Weights of a small masked image model.
Model: 64-pixel images, decoder layers 6.
Training: muon at rate 0.0059, 12100 steps.
Rows from block 4 of the encoder of a small masked image model, named by matrix and row number. Rows with one number within an expert belong to one neuron, the router's apart. Each number is 500 + 40 x the weight over its row's rms, rounded and kept within 0 to 999. All counts start at 0. Numbers have three digits each. After the name is the row's rms in percent of the matrix's.
Before each expert's rows are labels from the 100 images, of 14976, where the router gives the expert most weight on average: "strongest on" is what is common among them. Only what is clearly more common there than usual is listed. The data: rendered landscapes of hills, water and sky. In brackets: how many of the 100.
# router: slot weights (encoder.blocks.4.mlp.router.weight, 16x256, trained with AdamW), inputs 192-255
# gate: expert gate (encoder.blocks.4.mlp.gate, 8x128x256), inputs 192-255
# up: expert up (encoder.blocks.4.mlp.up, 8x128x256), inputs 192-255
# down: expert down (encoder.blocks.4.mlp.down, 8x256x128, transposed), outputs 192-255

# expert 0
strongest on: sunset (63); purple alien crags (49); snowy peaks (46)
router.0 098:443485505611575555429463593529442489434483495509536494480519390489443474438515548490529511485485429485550518534467457580503525424539480447503486455561498535501494555499543451481484543504475486
router.1 084:489500501528553557509481477499477529523491509545509454494549479513498505539428592477524421482516483541510552471420470519536551448497473468579449482457459502524418561442521470422425526486540516
gate.5 059:451515467529567529453512492508527507521503525515493514444544502509483500467518442503540544463509480478485426470552431451464527503482479434411497512510501452552543469508453548546545509448434503
up.5 081:487546535437467421529508465445512519512470409452550519465420493454484459576509493542500489530482504480449478524448557490524481502512509558532501580424541495514469544518439493535575500548474461
down.5 080:503526501451499445566525459492504531488464495483531545455396482477407430487469499487516450484449583485446459501505494521540494458517555508484528557373547500514437525503477551473515470555511492
gate.6 093:493506483512520494492550432627442482472519470447510540479509461597518486568510533483406470513544505511490509467521526498471496563532466513570443408426498518500484497445500493510418426514499485
up.6 098:489499482517513512486487446513449496447541482437415565426539459543556496543513487523460466495521522458550525502527494472481426525561424455580465447498540533500535535450482440589493441494535441
down.6 099:519516457538538440460529508409501448450511485422522531486542453563490484521443451489426478468505514478506490508496542480490511531542494438523464485507478494469527453499455483517486510488403445
gate.7 109:534503527520509479490542500510493474480477533573486514429496477534525490478533548489478494487505461433555464480469439528477445502531472532514478486538459434508489535474467445449421487455498476
up.7 104:495437484461508484525567504470515535523546471443534470544511487499479533548414458545528483504544522546435566510506576494524526486485509493523535506415503525530502460517554545565583485517501478
down.7 114:548492510497620535532544497533503503503523491475485521448460639500500462488531468586540528489484483540484560530501521493508515475515502454549461544430533515480457467514487512533502538444567507
gate.8 099:513498551491540470471532530537523518402506539485484424393498452577515513508533417499422476443505499528486516575544550450564449501562465449626469530448551452527484423506436436515480515445451484
up.8 093:515515506519489530516411485467521468565492484542540470536524499464508515514402511485555512535487525445495516520432438589414547448536512516460515447515474525439516501483538541542488492509570546
down.8 096:482483531548435528487485519506435498461511514525519477528563475463521474468472509588504506586489511522531443525492356459469524479446533477488511502525469509534513530483529583552565471588497515
gate.9 112:524563543485557495403424433483497474493487507515465536539503563501491527500444563455533552527490529558528554477483523463525485532470466478517520457536429457561553450518539453469512500563543520
up.9 103:555502516522464452447438546505492463489479444511500496509482519513487458502467405529478541523576533563519497529512503522530557535493468420570519507521380549587491479496477404530470522565495519
down.9 099:477494512535468547480428579527547536513469473460483484501475512526441502513508431600476546480441511477466492531502532505545507514496438451431548513465468485521483497442524503494516482513495537
gate.10 105:557525469440488420485516438485500545501530510483523521520542488471449496603528464440436497576494482397574459510477506563510512480559502413524433452610515581518461595547503503573497460494443433
up.10 119:505498511534517482501447474456540458545470438507452499470479506498544519445492557419527532505519517462505482518484520494479470443477511548488502474497431481539489493515461500491502609551496520
down.10 102:501509547468513457553436476490550469518450473441486453475562475491486511471500479513505480554505529475504444472494486542485439460445492546505548490514426478581555456462497472461517518515509484
gate.11 079:494451529486537460444477443467463519516537507493473513456543516545453497462484510505495562491522540436522428518448411537528500542558524427543387436489529470479458547490487435495510444475561559
up.11 063:510494498466561513451487418511494537553524515458463517515544501520452473511509570478510496552489459487515511476417493522489468528471520475576462478442541509494445466479413477467512500448517530
down.11 070:494509496458506492495530463505429460467525528463478493555624495474480481565548526473571467508572526461469521508438475515496478545495512458492456453431527482467480476486502477466470461517539546
gate.12 095:482508522496474402464527455543530419443475500528489518464563456544446524480476394510545452489497518488525511652539531510458527558531490435598502584482508453496472476511516518550490481553463516
up.12 099:477518527434550494466476485559504467517514549509522540435506426503477534481504467501508486494505522479482522560462558510446467549516494421544508566464486490548497602493515541510567478441548436
down.12 100:538488461469570532506529540435547427476493521567509505544563515466465537510488478503520541505522532498524481521492561511433488467538500512493521481521450477494494507573526480528518559564504487
gate.13 117:472434497508507539500550500550471518553502508469384493474576474481523511555498513501549494501486473457498489461463514481525481494482531530511480472554492444556525537488519436453405520508502438
up.13 096:488468521533451551495540489604470540511519482465439515454563454498512500519535420522533556509471562481526452474500465458557518487471519494455473465554466512543483530511517492465443501495590409
down.13 108:471420467536463524469547478437515446446517498550527471533584490486534544555514451470484487492521476493554471464531486467516512466547450509540467482514448479490544572515497521513500526527329473
gate.14 073:470546540476442424473464446512484502482545444436460444541510517489501476467436497474467451504521464451516482561553492512498513411541533537481579561476538442451541452486467526508517522492521418
up.14 071:482544538466504545474559462485500550536418528458484575465474525548488468532547481488481498495568528539474509444423563450500462554442431508448516491520492445543476510512455463448527549546595559
down.14 077:491536487461519499499556518471444501549441505516498588454476459469519495568550479486539508507479502507538520416443454484460502543492552505469575465457503497531483475494457507456507542540527566
gate.15 107:516538563458554492474437497566458524536415552478478469490500509461499544517462507448493514529472488481536504515521524418403463449597557537529505486482508437535492452521497557474483591506410465
up.15 075:512516525479531531467526506539437536555448608471515542511485639449467508476437612451541496487454457522533484524548509495406457509577530465583494557537526516475496479557503585543502589513407462
down.15 100:534543558440545490473462474473489491511459504485514520474435488525464502451441575425545463565540507506437502506507521484418468477539514500568482535496553468534589462514541567530501563502510450
gate.16 109:511463475483473483529482475507429469516509536516425548458558470503468447514531552558451480491422491482574549520559458480570533547532455511493506441462417469467614481489469518526502458501533489
up.16 121:484524616532551488467491508502566540527473486437564463491398522480509539454428490469552533530502480517439435459490510530444480489499587500507488501511503500565457519531502478481538511490513548
down.16 113:504503649521519483525454511530513537498408490543556540474487581550522495445528474458536530555478433467463435494473535551504548499464558394459502500443444490528555446514451501497508524515443581
gate.17 115:488577611464495523520491472513469483570523513501557543506434461534567512508530452480582501494473508523448547548452544448422482523483538449492482485512537497541507376550513485435499589566537482
up.17 109:515487478475508472491524553462490452520552535423580461541495494475525503525422461452505583481548487487509529517477556517465494490586425544458544488449484490496478476447477491485530461500482502
down.17 105:486532584509520482500489463550470460569525569368492544491547481427601519524472471494486539487524550465491496546465496521469478483574533531406456521464530464565507485530446521451558481550496474
gate.18 135:526496455518483465424545514502504452514491498455506528442529474520480448530519518454562466537499490427460502456482566498445546466521483513506566524528538472452485452528487494510468480453555460
up.18 125:480540538469499526558462490482530521446538510543521478523455492484517561446457514502469555489502543500523468560479413513548464526530496499520462468461465546534562557503511471522551533526504562
down.18 142:506552531469462496616451495571499573510535474508526531488481477522452500414513454470421480545469434446475469507461484558590517550498493501510527466448455561500511520481561536513478534525565546
gate.19 104:467524541438541520488552468512494504517473507515462564444410482513505452461495509546493486543474506540461534528557469551484515500494509420509542388497513518487526474520529472457418502458622486
up.19 121:459476492497500493559560473531534504507500505523489527432486538550480453473553564578414505504454496500500560518505385504543481588500516456510456441449475546533565586479509466480468464453451520
down.19 103:466604465487446529560506481539497534519540463525473481464539512502430518487515500488473500510562485458502591521446507513539537496546511479500540417526471485525586507483548502508450499504535494

# expert 4
strongest on: overcast (63)
router.8 092:480428524539494488452537452555544463486509469398483468550509422451555474550507567457447492476508562447593486526474522464455435561480476494463483440478501515449481517433506516489558405523509467
router.9 085:454483511515524531560533443424520475541577527471485533518511533518533505545541510508504443520548449508547533476492520459408579557499492540516490430533536486513520437495545474473531515527485447
gate.5 073:560457506510561499506523478470504487487457506546577568497528554482540455565491393475478509514509492508530503518530446440464496525526463501566524517463526516487550455570489632502517488455391493
up.5 096:454410489510446515535568553492516525495467534478461494491469478566512437560529430524438569443432443515547490545491487500520502516478503550420529462548518498403535539447510561543443489577463493
down.5 090:508468451506427513503560581548462534556564502501461470503508462483479574519517430552474500484472523522529542438488559472503467443496502598444398488578554507420465519482493528485518456598538420
gate.6 063:560519572461559505510495495547514535493502467499493622488482499521538498528533480515518525457476494449510504531461413577463474522502526462524480503551499505546554492545536437424364481457495490
up.6 071:552563476549512494457491549498509469456528456518497530464460494536487523464507557538460481438539530510547562491555481516492450564517468528537517518450516489581485464449459425487455469506458566
down.6 072:515559541511446470520546520455430422499495472535488473532396543548436455481523596508480486488549468496555477493507491533576472616496529501514472552441452508471507434492517476498539513529450512
gate.7 069:492447448457579525437535511437542525499544486483509466538486466484471521508509421460436462572497585486457566535520504471474479565525435482549514474400521430517587459508475544517480465511537487
up.7 049:520425530481525477486537505482539489501562499435443426474558444508482461545490454512456487498505521475538504537515439427440484504526480521497507476520575437487529507507505600549433433449535497
down.7 063:495437458493477515452573484496514506545480477476482444521506434531485530483421496562432489512498489483497597491553440484507534527495507488577510527492492491516499471522495491578463448489495465
gate.8 080:462455473457509483441483483453553432481466421496523531533552547481436549562485479527491424462487568537514488491502483518500460538432483497517529486565565536467533535491493506463561472502510532
up.8 063:483465580557515545580498538486484557527522502525501444462465488423571440455465553442492554490460482464495483506499453542471520497530562562476491465480407487536481546545516477489433540473456471
down.8 069:435482555569514467507475497488410515439556471443508469434469514501515480510422475512549489512502529540467508538505485469535534441476422508456431502480466494507486545538473549536504516473518501
gate.9 129:488466490498559516393531557494488504492472515496538494524540442495477433515488451517496514501507571496505496463485436545566468492552436484436469473519564475474503547489538512506481515451514473
up.9 123:492424466559561537481568513491484468476515495446547475509536499448503462552505477483525498531460528467509492484496450528474477519517482549484484493553555481524504446491494511419454479448485423
down.9 113:503474513492500470476511493465470470467518560408455472557541467436517510615526552462523508487489502479533497503523455477531476528600528548539420523569522437541485478502420505481484497473483432
gate.10 130:491476484497556485509464496426537480453504463495426496419458488503490443536500569505480461521472506421532508464553460511483472474512459528522453525462528523484507586494454533520464478518477547
up.10 106:492517496486481532516520450486442516534455506587520512607586523470492538525488428516506531513508500541470489578466573480503513502482509463493518501583529544524512470520531493512571526497412486
down.10 131:472493496506506550539467525556546490468484565517501468517552492411571470529436441507502558499545446479467555472537500484548504499475492493518528491600506505461422604504495444491497518473497485
gate.11 084:597461507547513472491571438564459447545550499470540494462516526534486563455508558478430418568501536475558448501517535483425525476508463512488435494553519443427523415459420503433470464491470470
up.11 102:522519493491545518515494547501532497502526530461451510501458493485438473581495485588503463444463533534446574524506596528510464530535432497511483533481589516544531444481494525644528494520472504
down.11 098:546578488398577498467520490481490489492480477502517548521439521557448428482460517541512490500465495460466519449569465587520492533534485438484461555443535512459421446474459454535466508401553490
gate.12 044:465525507563576487436530566483450501516427496472469464503455504516522557570458555500497420472494492511540539440442574504531480478545504455465491536490492487581541474500464468514533513497442443
up.12 060:521509478530548544450542491451519532544513515510411522424494513517498497518510537483592538506532494465512477518537425513465517458546408458539411571466469529543502452508461437516478525502479484
down.12 060:446570430458411488461542465379499479525472557537475507553495506481454484575504565510520433521577506497544523450551422507464496492503468434474486507516424482451557461488501446504485482501478489
gate.13 070:584459535557553434481469448486486465485545513522478393528512516539466498524466475486452549549511539432525474515535532480476500481525492449498497456541501510505554509536539513532497536474463475
up.13 091:517498508551428519559540491518481481504483451529513532480513549498509552469505582458478551518479519480528426464487434492469517510467556566492526407453480551493499522526581551460432506519468483
down.13 082:495461482540486512501530503487486468562478462484483517532509540596487556475488590464470463542504539484583454473514549487533428434472516617503474516561461490475587442516492483567449526499510502
gate.14 117:463488493477509474484540452446499490513522521490372524570617513466496488611570534461470503468470483491497494515508447492522508536518399538516458559572496488504511499488556467532495460526452440
up.14 117:453449467518477504466615453500475479471540477524436527561633512455534466552547600478438435508462506505546581535541442465501533555460432527530510504581500476478498457498544512448472459485458493
down.14 122:457417471501538509465572474451455512520476482551460506496542489480504516586485574478453408494491497491510543479447519502505409501487482525549451527498526504442519525510512559501475486423422480
gate.15 085:505534523404516515439480487517438550555476492477531541426469541465536515476459446429534510559494500599517477463489486501457471458519527521538460502574515465453522423483466484560453508508501509
up.15 103:508544522503557466478496469470525513458487537437499488555455519436521431544460451541478504495486518513380500502513555492468466517546492483501459524551570467472508464514471499433520524461513528
down.15 097:503480515503518463496539536493442552495513566501576504479499548440525481507483501541467526514478528474397539541467496545437521545491523504474420533505559481500458519509516505454491462432520544
gate.16 119:494531463507517518398468567481525533524531533507532435503399550470478535492458460567460489490496572449422549540531512456480485481504508547549528475425507492577521607474475518540549459497435459
up.16 103:561540522507483554540494477507582500403422485544470543511532476523459517474507470436490456497514442502581533454499482515551484545546540461502520502588515577458502500493556466454478555494567537
down.16 100:526473438524445568528500465503461466541452536531530529504498485516488468459530552433579445523493418486530498362496548487471488556563550516444528480566536523457466485567537469548493547466575540
gate.17 055:546458555549520481472542438594521418519540457446459461488516493513525483517521570497454484457390455445457529510536490474514399567534481455542446536546548485531503532483489582440477476480491483
up.17 077:517547544506427500549471493529536486473523477556430532435458482508554490470530590501567463499502495452522581431509474551550490516525486466560475508457404533555496445516459413464459506516471531
down.17 070:472479491522441524549508510449556433522503483563417510471488490513533452434504638474521473523523481464582576497514450524591518583511499450519521524466440497526513491499594454530440479475413542
gate.18 078:480498528478535501437461513460428531529491489484456508527412500529540528519449471385471451486534514531506470473481554423473444503557494530524539384582507430495513545477518494485480483549494460
up.18 102:502482517503431507580457493514464456540480467586468516469472499513527545464512572469513535548531465458533455506449466519496513477453530515474564444471403542520617513474513493459480510490479483
down.18 093:500453503524422523524449492497505505509462445545488469544524483452531544509549558516488497516506509493551566520484485468591455477432502581537526441520471535504594496492498472526435510494440495
gate.19 078:573473510457500458489528447456442576472522517564631467499513496538503491563591485422506554487498424473491523488515380507510479527559554494503488515504520466510483547503487621507537511476455471
up.19 083:457508496538544535406504569483521458491471481417486485497476508445479576470395520539521501569574547489486543495483555531524555494428496536575511510438442525490516466536481423490471502469526521
down.19 092:524503542507480498464525517581507462454518478506559570438475620457463497453501498506554553543555476531481435543488457540479594592498509425527442481419474526543428465527569483470507526489552537

# expert 1
strongest on: snowy peaks (66)
router.2 084:520430505547506518465541382523483468486525486470488476542532435491487479552532520472498488447541450447497483493541531521397498548490477530539517526514545534426461519486508497494512496490452443
router.3 087:473425458528541494456437512498469512514510539479479479492583468486472442540503579475476450504475374482428475538433492588491495515557471470500523465514514547531464573527547440500529499516496515
gate.5 093:558480514541505428477493445488511518532501505474563511449483516541508462527506483462555519460503513458459385511454465589443500492481539504505457447470546462494463544481566489552498485469504546
up.5 082:512462489548543499452521488485537474514503461422572488464462442506460429494486470537504489502515528486453470524515509506406503486535531555540555499485534512456484506486520554576498478488542477
down.5 088:534479511488501480441522523492443527463477528472553471488515427430541521476483446546559494431537511499447440524447515502426454448582603547500469485520460496520518476561449502486512505518537405
gate.6 075:511494494497539477435500445475512464474481493461513506524547461464459478471519428504539435493531389498453468482557542491483484495459477502553497547488546461489538517463564431468509443450470506
up.6 096:504508510519461563528534546490557516517496508554470502489425556561522553494499537524494524487475587562521548494461471493489507535519508543453511506481474509553526439528494517534473560544460550
down.6 092:550530521525478547550460480490514473537524440534478546449397567549534501476589556460496475537507528530524523478515424488499527544483477565470453479521511495544404481424535508494502525551523552
gate.7 107:517509510549438462485490471511551457524517488415542529466422510537535536487472513460537565531547497473465465475451496509468497523501490526462531550477530405516491462486443504540499495457519546
up.7 096:477489480487538553497490489505527485476479467549459494590592433487467485500536449461515448516491508506578556469526584501570482455603515472496479394566466570514502519507491395531545504531510480
down.7 108:445495462453509492482520417479456495461528523549473546576610472436490468531522529489487476490479534488529555506504442475552531522543479496584443440455434572401481570562526469503503531501495499
gate.8 111:486518529565550522478498520468477499477532465448463471508553398452498539486528509426529444520480543435485524522515403476510497517554454477476436444470519478541516523530500489476517492539510507
up.8 092:511471517462462472521488464500561515513512544534464535438425562565520463511458472567487587485477471563526444503465586537480489430515498545442531532491472501408512514472488528526431532463457516
down.8 120:492447553437491554472565448538484464496503436565497510468548561473511475500487536530506524527500547521553493511435578489463449481499552503497486549508433498462434476490493549425479518463442466
gate.9 070:458556508474539488490432461519600452520477462503477565429447514510481512535562534525458504465515522538441542489492412447451496532468441578539478511426582456520537583503495505494552512474568590
up.9 083:539610537460543493463467473560551498541484512538514563458430527517507501547576523468466500456507558512521530481472478473450489575481485585524492555462494472585424571486479526476487500489552521
down.9 093:593581511486577489507521474425459498524438459525549511514445582511530452508543509408478491460483447534520491543457551451523481539555522552495552517460530506572497529542512578565462542542487505
gate.10 133:509458496529584548490551482502552514528533486439414542463516455529482552538479433558531451449538459504524517481561535502481514570552533411568559482534590493473429474493542486440435484492461448
up.10 141:489498480486545442439465461529526490461523501460487456519560524470435510542536434462455446475497514505467472533531589467478536507540454430522478507497506456490502528483465486469555498464484552
down.10 131:489565520439515517462506517420459529465505525478581470530559494487483466523494460451483492521484485460456494478505499512481552485507497467530491477448539500537470480518508484509474474428517524
gate.11 127:577445475437461509512503480540549540502459441555513543445483516533528539540546458520475498568471484551502504471532538536480512513423508536532555482513517471491581452481534527519467507564538491
up.11 109:604503462472438516445471470513491530490451454474522471545489582494542525528532492489472453568462477518533506429560514510484586564449554473526517459591512467567500386526480520468459522495462497
down.11 118:474468478492450550525550490541471599510525551478432516469452581510510511510522495500417500484485497559482511464541538485482509558545575537589497543464496518561519541559532571480479474516512424
gate.12 105:487527539530479442457455491472522463518511531447522457550456535608483535518566514507504559540483478549496556455502476492487556539461586545537504499435485411520516438503481542514522522455464490
up.12 092:482474443488539585502532564538518551500503455507536485480548477415527474480443437516464440528500558536500441459506525442519451506527445524453533472584507589490532582489500393511531495518499483
down.12 094:425467490521462530573503520504463531504527422459477454489530410395557580542445478528505479544470520458516522522562496424494476509474492531482452508537529567482435583507447508530513517452397509
gate.13 101:536414430548528485526502419448491494420522496469472491475414525517510508495500523480512465486485532423509521508471402533527487527547468468504443514454478500471537565536534540554450505505472577
up.13 101:482558475475545518507496510506486505551457539535502483522538489460423547499515419523481507546528477496479450518495603465446512457487534485539508512530522468491496500535492486445565505498479465
down.13 106:548532510528535495485554492493449467402536509537530493499519514417571500525510498508501513528520500506512491517558508467469525552469428487535450502610505477452413547459531558476525484494482509
gate.14 054:475436466557543536553464460467488440530481469487498502543445450566496529524538501475497401486487569487524533509503502526481490493507507504505487476450557501544490520485518562476463542495452544
up.14 075:437443493517527518568579515436456508497483529464448497514513454501494499530514495510493412512486499556491490490452529529475469492548478484480476493509561533465467531510559567519520483502486560
down.14 069:535542494493552503501507471435459534482541509436522561530516461511443504567550462458478490523531464541444550521474410547511510584551460536538496476556532567513433534513467507498524514531512508
gate.15 104:540525543475510473426504507492480502503471522499515553549493500489502483612485499525479470508528594452487481539487415536531451493572509516527484587515552471512539570498488432505504428459523459
up.15 107:504459511484522512432536520502480417505475528464524530541538526414503486602467539483524500522495591442523453562452473568420501511503510483508510568558513485515532491473468435495509460457530429
down.15 103:437482458531543501461523505474469434507476586472518489480532459479478473528570539548498501458466547519452493560456469450488467479569473484555515577468596434459556490474405536450555462532543456
gate.16 064:470478511556534542467506536475484485483490540482522543490536459473547501503517506486493507427435524496515436525509441492434521485555495531582410487415487536513520547444555578510436454514481493
up.16 070:480550550443432466544496494467550503528492457534574514539445543523507478471507441525510537540543522527459505492405495538473511518462505457427519540579510491492561529556519449477478453570589485
down.16 070:505474484502454532570472547538526568529522526534522449490466519490573532401505427518511537492432524451474516501465552512467546454433544460477516479479528536526506608519539546479514515575494560
gate.17 081:473514522523538538510526469493452469489542487466489491513587521509505527457545532496515461483494477465499563478514393509459501484571526472539429479461554572473484485513576516576473457467463496
up.17 085:492541517533563439488437489534434494477528532503455457463593497491467512480521504521522477469505500425506531513520413492458494437595455457541383505470529543481450476528509490529474479455469487
down.17 083:514560536521515493469464539424496531475526497448541474542519512516413533551456576469567533486508531428490537469528440500457511433582476451480433474520491491472523482498497413510460452410489437
gate.18 092:542442518581531482429549441491488510555578504460487453444479458522523458507461469414508511442548484517485435432520519485536470457546519577536465549543489457491556502447425562494434470455505423
up.18 101:505403512555521563547573449550464506566489526535517551520523492474530489481444526457506491493417525501532435478473418525492519457527511467476466463529460497448478568467525586422430523531490486
down.18 093:455483551439501463432548387523468436486493461510486524558550463490479505568501531496461498535488501492562509449509425469507450527542524535559471440577514534520513550484489494496482465552456538
gate.19 105:469428580480545509439521487506483478510483438470548456494547445433534479504490512530482465512499476485464494502496468455491445536591489505522469478548500469445498621504503515511440489427502446
up.19 088:503459508524490487433501507535503482516499407461558472514532433516508510498530462517460514496515476481502491487515472521491490537531510477438566454562507486473452595467531476453439452487557470
down.19 102:479470481435496488443486474472462478513512459464527456516548434452500596575457451568513533492532539492447483506469499456424461484510505469508433518482528563455558563505482532509540526509531468

# expert 6
strongest on: high relief (65); snowy peaks (62)
router.12 081:491505464600480548496516506467499518508474465474471585468601449518418467507506538572466447444529427457490533485504564472478504527456456423550469552504525490539484484540434503523437512509400459
router.13 094:531516505494526489478589432540411526452510488483521471536541459529486439518453521505492461449424521526477519466534506483463532495532523457577443511500504505499538523520526488529534391558466533
gate.5 095:527498459469510523468431494551441497552567466482489463524462564471476491562525511496446434525531477578539483481529506432527540525501506470578524474497400515492583498478492410513395500467510524
up.5 112:507502488515497564522441457497450521495523547533467511470428449410589513481533553475514474526449527513471512499461484471428452461476526543514509460495473514497514603491492533497493530512468423
down.5 095:503486500463512507629487415469491493458451477481486470432530433452486538499523526526474434602496523498472439470368514505514437514461493510555487467568474505477571476505478510488486595525528453
gate.6 084:519433524550485545464467497474468501557493475484474551516527435529507475524490486518494507573503447496491452452562576529567508498451523513481430527577419499510498513549525440458456526554429457
up.6 101:491489531525412482476514520528500485524515454537491560455387507495493439460538578461449483529505512508530543511483441490513497555411530586498579499488476491566555535472466450444456474466487520
down.6 091:491442527514474457488488511494515501547462451512466455435473490574526445483549592470482519554511475527535533526519495479587456540508551549503522578536514549553557412489481499479491494462407545
gate.7 105:527530530532525500485398470548575478534493514527477533512463569489452430514500539466477532512467501498480612469503474529456538499524525472563489528500551460471557408516493596532570537427536502
up.7 088:531459483429475495582520495468401502483483497517488508521474412530498551452564505511535499515506494505484402500484542527561461483545519483420498504541452588549472546474573448482471497570498502
down.7 103:468400457544477542471561503479499521455512505421510497529575454481507459522448556530516474521526538466471489563460469499567498492506532505507500483483479506448407555482460493506474552470460503
gate.8 064:492513521528530509515486520470486564459474458460475412484443473488428503550503464468529510464512399482449513484499526520526465457548512510552436522507573527451539533498496514591565511495456468
up.8 074:500534493537504512449454517545466544462543505441439476473530534550470491521525497484513489507462431427507482504499471544542489506482536509577501520461577520462486467527475473544480498461492467
down.8 070:508525430485567550478541534417494501463527493488566509511481487523437512564466509505525431502444474509469467532514518509459502472467512488508512495416548508458560470554417470573484435400501464
gate.9 081:538571478497532511487394446508390534529506491473485530496502464537474479549501470560519466473525418486471460538542423490418493537514515487457472502429536484507554491497552518548533575561473474
up.9 094:466538464537495418387471484452388495478540560493480471492504515466521521482466525495569518508532538439515513520519514499456516418506503521486441523452514512522526491511531485558600521466433481
down.9 102:446627519557525433500543555446507499421515573430508439532410475534514498543397401470585528516505504492528479567484512472559529430477461488485535513513475482480507469499467451535544468495506453
gate.10 055:521487496506602508432516556477435562440462504475483515522512543533477446567494500542477419498512502516509493443491472514528436524515472520498526548425500411419522426516492581469472491529544537
up.10 095:502424465494482579553457460498543485573481515543566484528443517512468488403529512513552562497448506544507539544509495510463487453518533502489524486469574468529465520462488456540559512518470560
down.10 086:541488489500425485526439451570470502522490516550546515585456504502502450479559450437503452494463557527491540523503503453455495464516516509496495490534565525518473510417503559466526429555476537
gate.11 076:470424482505504480519518539476448415508537553491406468534501550561476499476514564486556541478516535477579500513472484485544541465418527470459546442536460498528548474503492447601434479586530514
up.11 086:500385452523447455556513514453544481481545526436427442526488508556538519493552537506521520404475457517534496541501526484540522490430531468533547487538552522483522531533477442569427471550484562
down.11 085:518477443511505502530560531440542494541556489431468465540453567565482530473461534495510490440452495517503547459506531487521463463475480559464547461519507513443537475517538477527410445457495474
gate.12 125:486461544574433465439449513570522477458489527492487481494494579501464518445481553518512476527499505459561474420487457558521555518519569445544440412507442491555548461520494470427493532490460553
up.12 102:517446476466500471497482579531468569539479531465483500488550542515455549526463536472498418426470500515436514493527573446518451508560495548479533528501490531521464502439473523509546486490460461
down.12 105:542474510480498512542521495455537419525506553588575553445482570429498527480495537523458513454502522523444552514588467494560520541460483516541496536524557492482374489474477559461464497505480495
gate.13 081:552476502418451466544480504517490552507487508510526490448490542472422448553501482447463505506461559484532461512447493493498510447524566502554481509468516541507451525466503626496495467561543500
up.13 099:518503519495499443453425527467550532445504542472592482482455512493501531501469503514518529485486507494489530538571487573436504502496532473466488480465540501479524483543504493511546462454493520
down.13 082:513493547447519506464437480512533515508485526477523430539453476476469566506495473503480508442430493557470520547532553566484476424478493486493511562421513485484544500484501526556514488533403515
gate.14 112:458466567554503541457571533475484490503520559473485490493576504543509484520472548491530494515539459504443506449454505541448431458565542603431536486504578421515525501508506527475444476433516508
up.14 125:530474492516492531478540572565512481502486547499481485519525479429506454503464604500545418510541476471579473446496472505546465454581566523411479496613432501515449563564486443461466464431528503
down.14 123:457430516539463454495509486491470514479487497499426456557563442458475516596486614438486462593508428509581496487488484410487483553529526548464497484515468485492475529500497464462508468490430498
gate.15 119:411505476477518457454522504498509447531515474466503503480583509517438482482478593490465495482486525509531530463543407512518509465592509492522492512480551571483450503492548535517523479462522479
up.15 092:413524497506570507494513548439491435444495489519546469528532463459448521418461520506448433479480510545502531522530441496450502471507422454491558455404499549481512478474538497521567529437519417
down.15 096:489452546483464472505522518373483428491523500557572544552541543537488510508514428513476566497499549547496509468512460554468451486498455483460515469555463513515550447406514531564512521495518438
gate.16 139:518535443445575468440536419484420488492512485418418565512528516507435433527511507537493462508512520454488515526530495520484547555495433397527403556486552524509558483523544493483565466457520411
up.16 123:480552489464586490436521484528470516484522474418505578531483526469484418551484550546516451495505514490486540530492528514478519532483420435540459546538492517555523478523513436520568452453488425
down.16 133:502500464473562479430516525482493533482544477475517536507531421479495482545498557521430434494524545506500489518462483505539502547505468445470490472513563507473498515526475475471503441455527439
gate.17 073:513593497531420484444460545513517537431572443465514486477495468489476489527472445459420472539582452447476544451512571485519502457487440511523580577541549486554469467491487448504510488479546445
up.17 076:539435507490436548527558540484518519550509511557472565490476483526518496526489566462587519506462501551585461483464481519498513510547531582535490424574491492538423469513542437471445506555544517
down.17 073:484514426472464503515457513486442446533482451556478519545515491531539488499464565496490450433457541536561481505533504450568468496450563567574523495612446458402482507463530461519483507553471539
gate.18 108:514414490558555490427478568525486503497479523502485499506523498458468515528522530512487588506452508495501487506453476521519543479480530453480467534481522537504492550500521496528474413452471524
up.18 109:461591452470426492534470494467508530480502463488458520489484510552447471478507507531483466520517491553460550441497541437565459485463479560493567527539477477557517513484496457522540494533606452
down.18 104:523587426463543518498522442521508517488482428531482568517457535521468440475479480520560528470489471502523440472440550524524488518502434490450557499539451542509494525537516465471485539523595470
gate.19 060:512500504475613486477574541466510425526467521573565520529490545470547510509508535492513477459498482483521501484475406504512537533528439504531511466497442496481524441444513516465487507512498474
up.19 066:489507575535468459524489493548511449510537480446477437466488534499526478477456481482542483507499529457498438498493513549494436460476556551457503538515585535477540583530446486521453544418462509
down.19 064:526438510546470509503544530559513494444539448467511405449487541471460519491488565494484499559504480505488511486519546535503487492485551592543474473495560517507463489474468458492502546491454542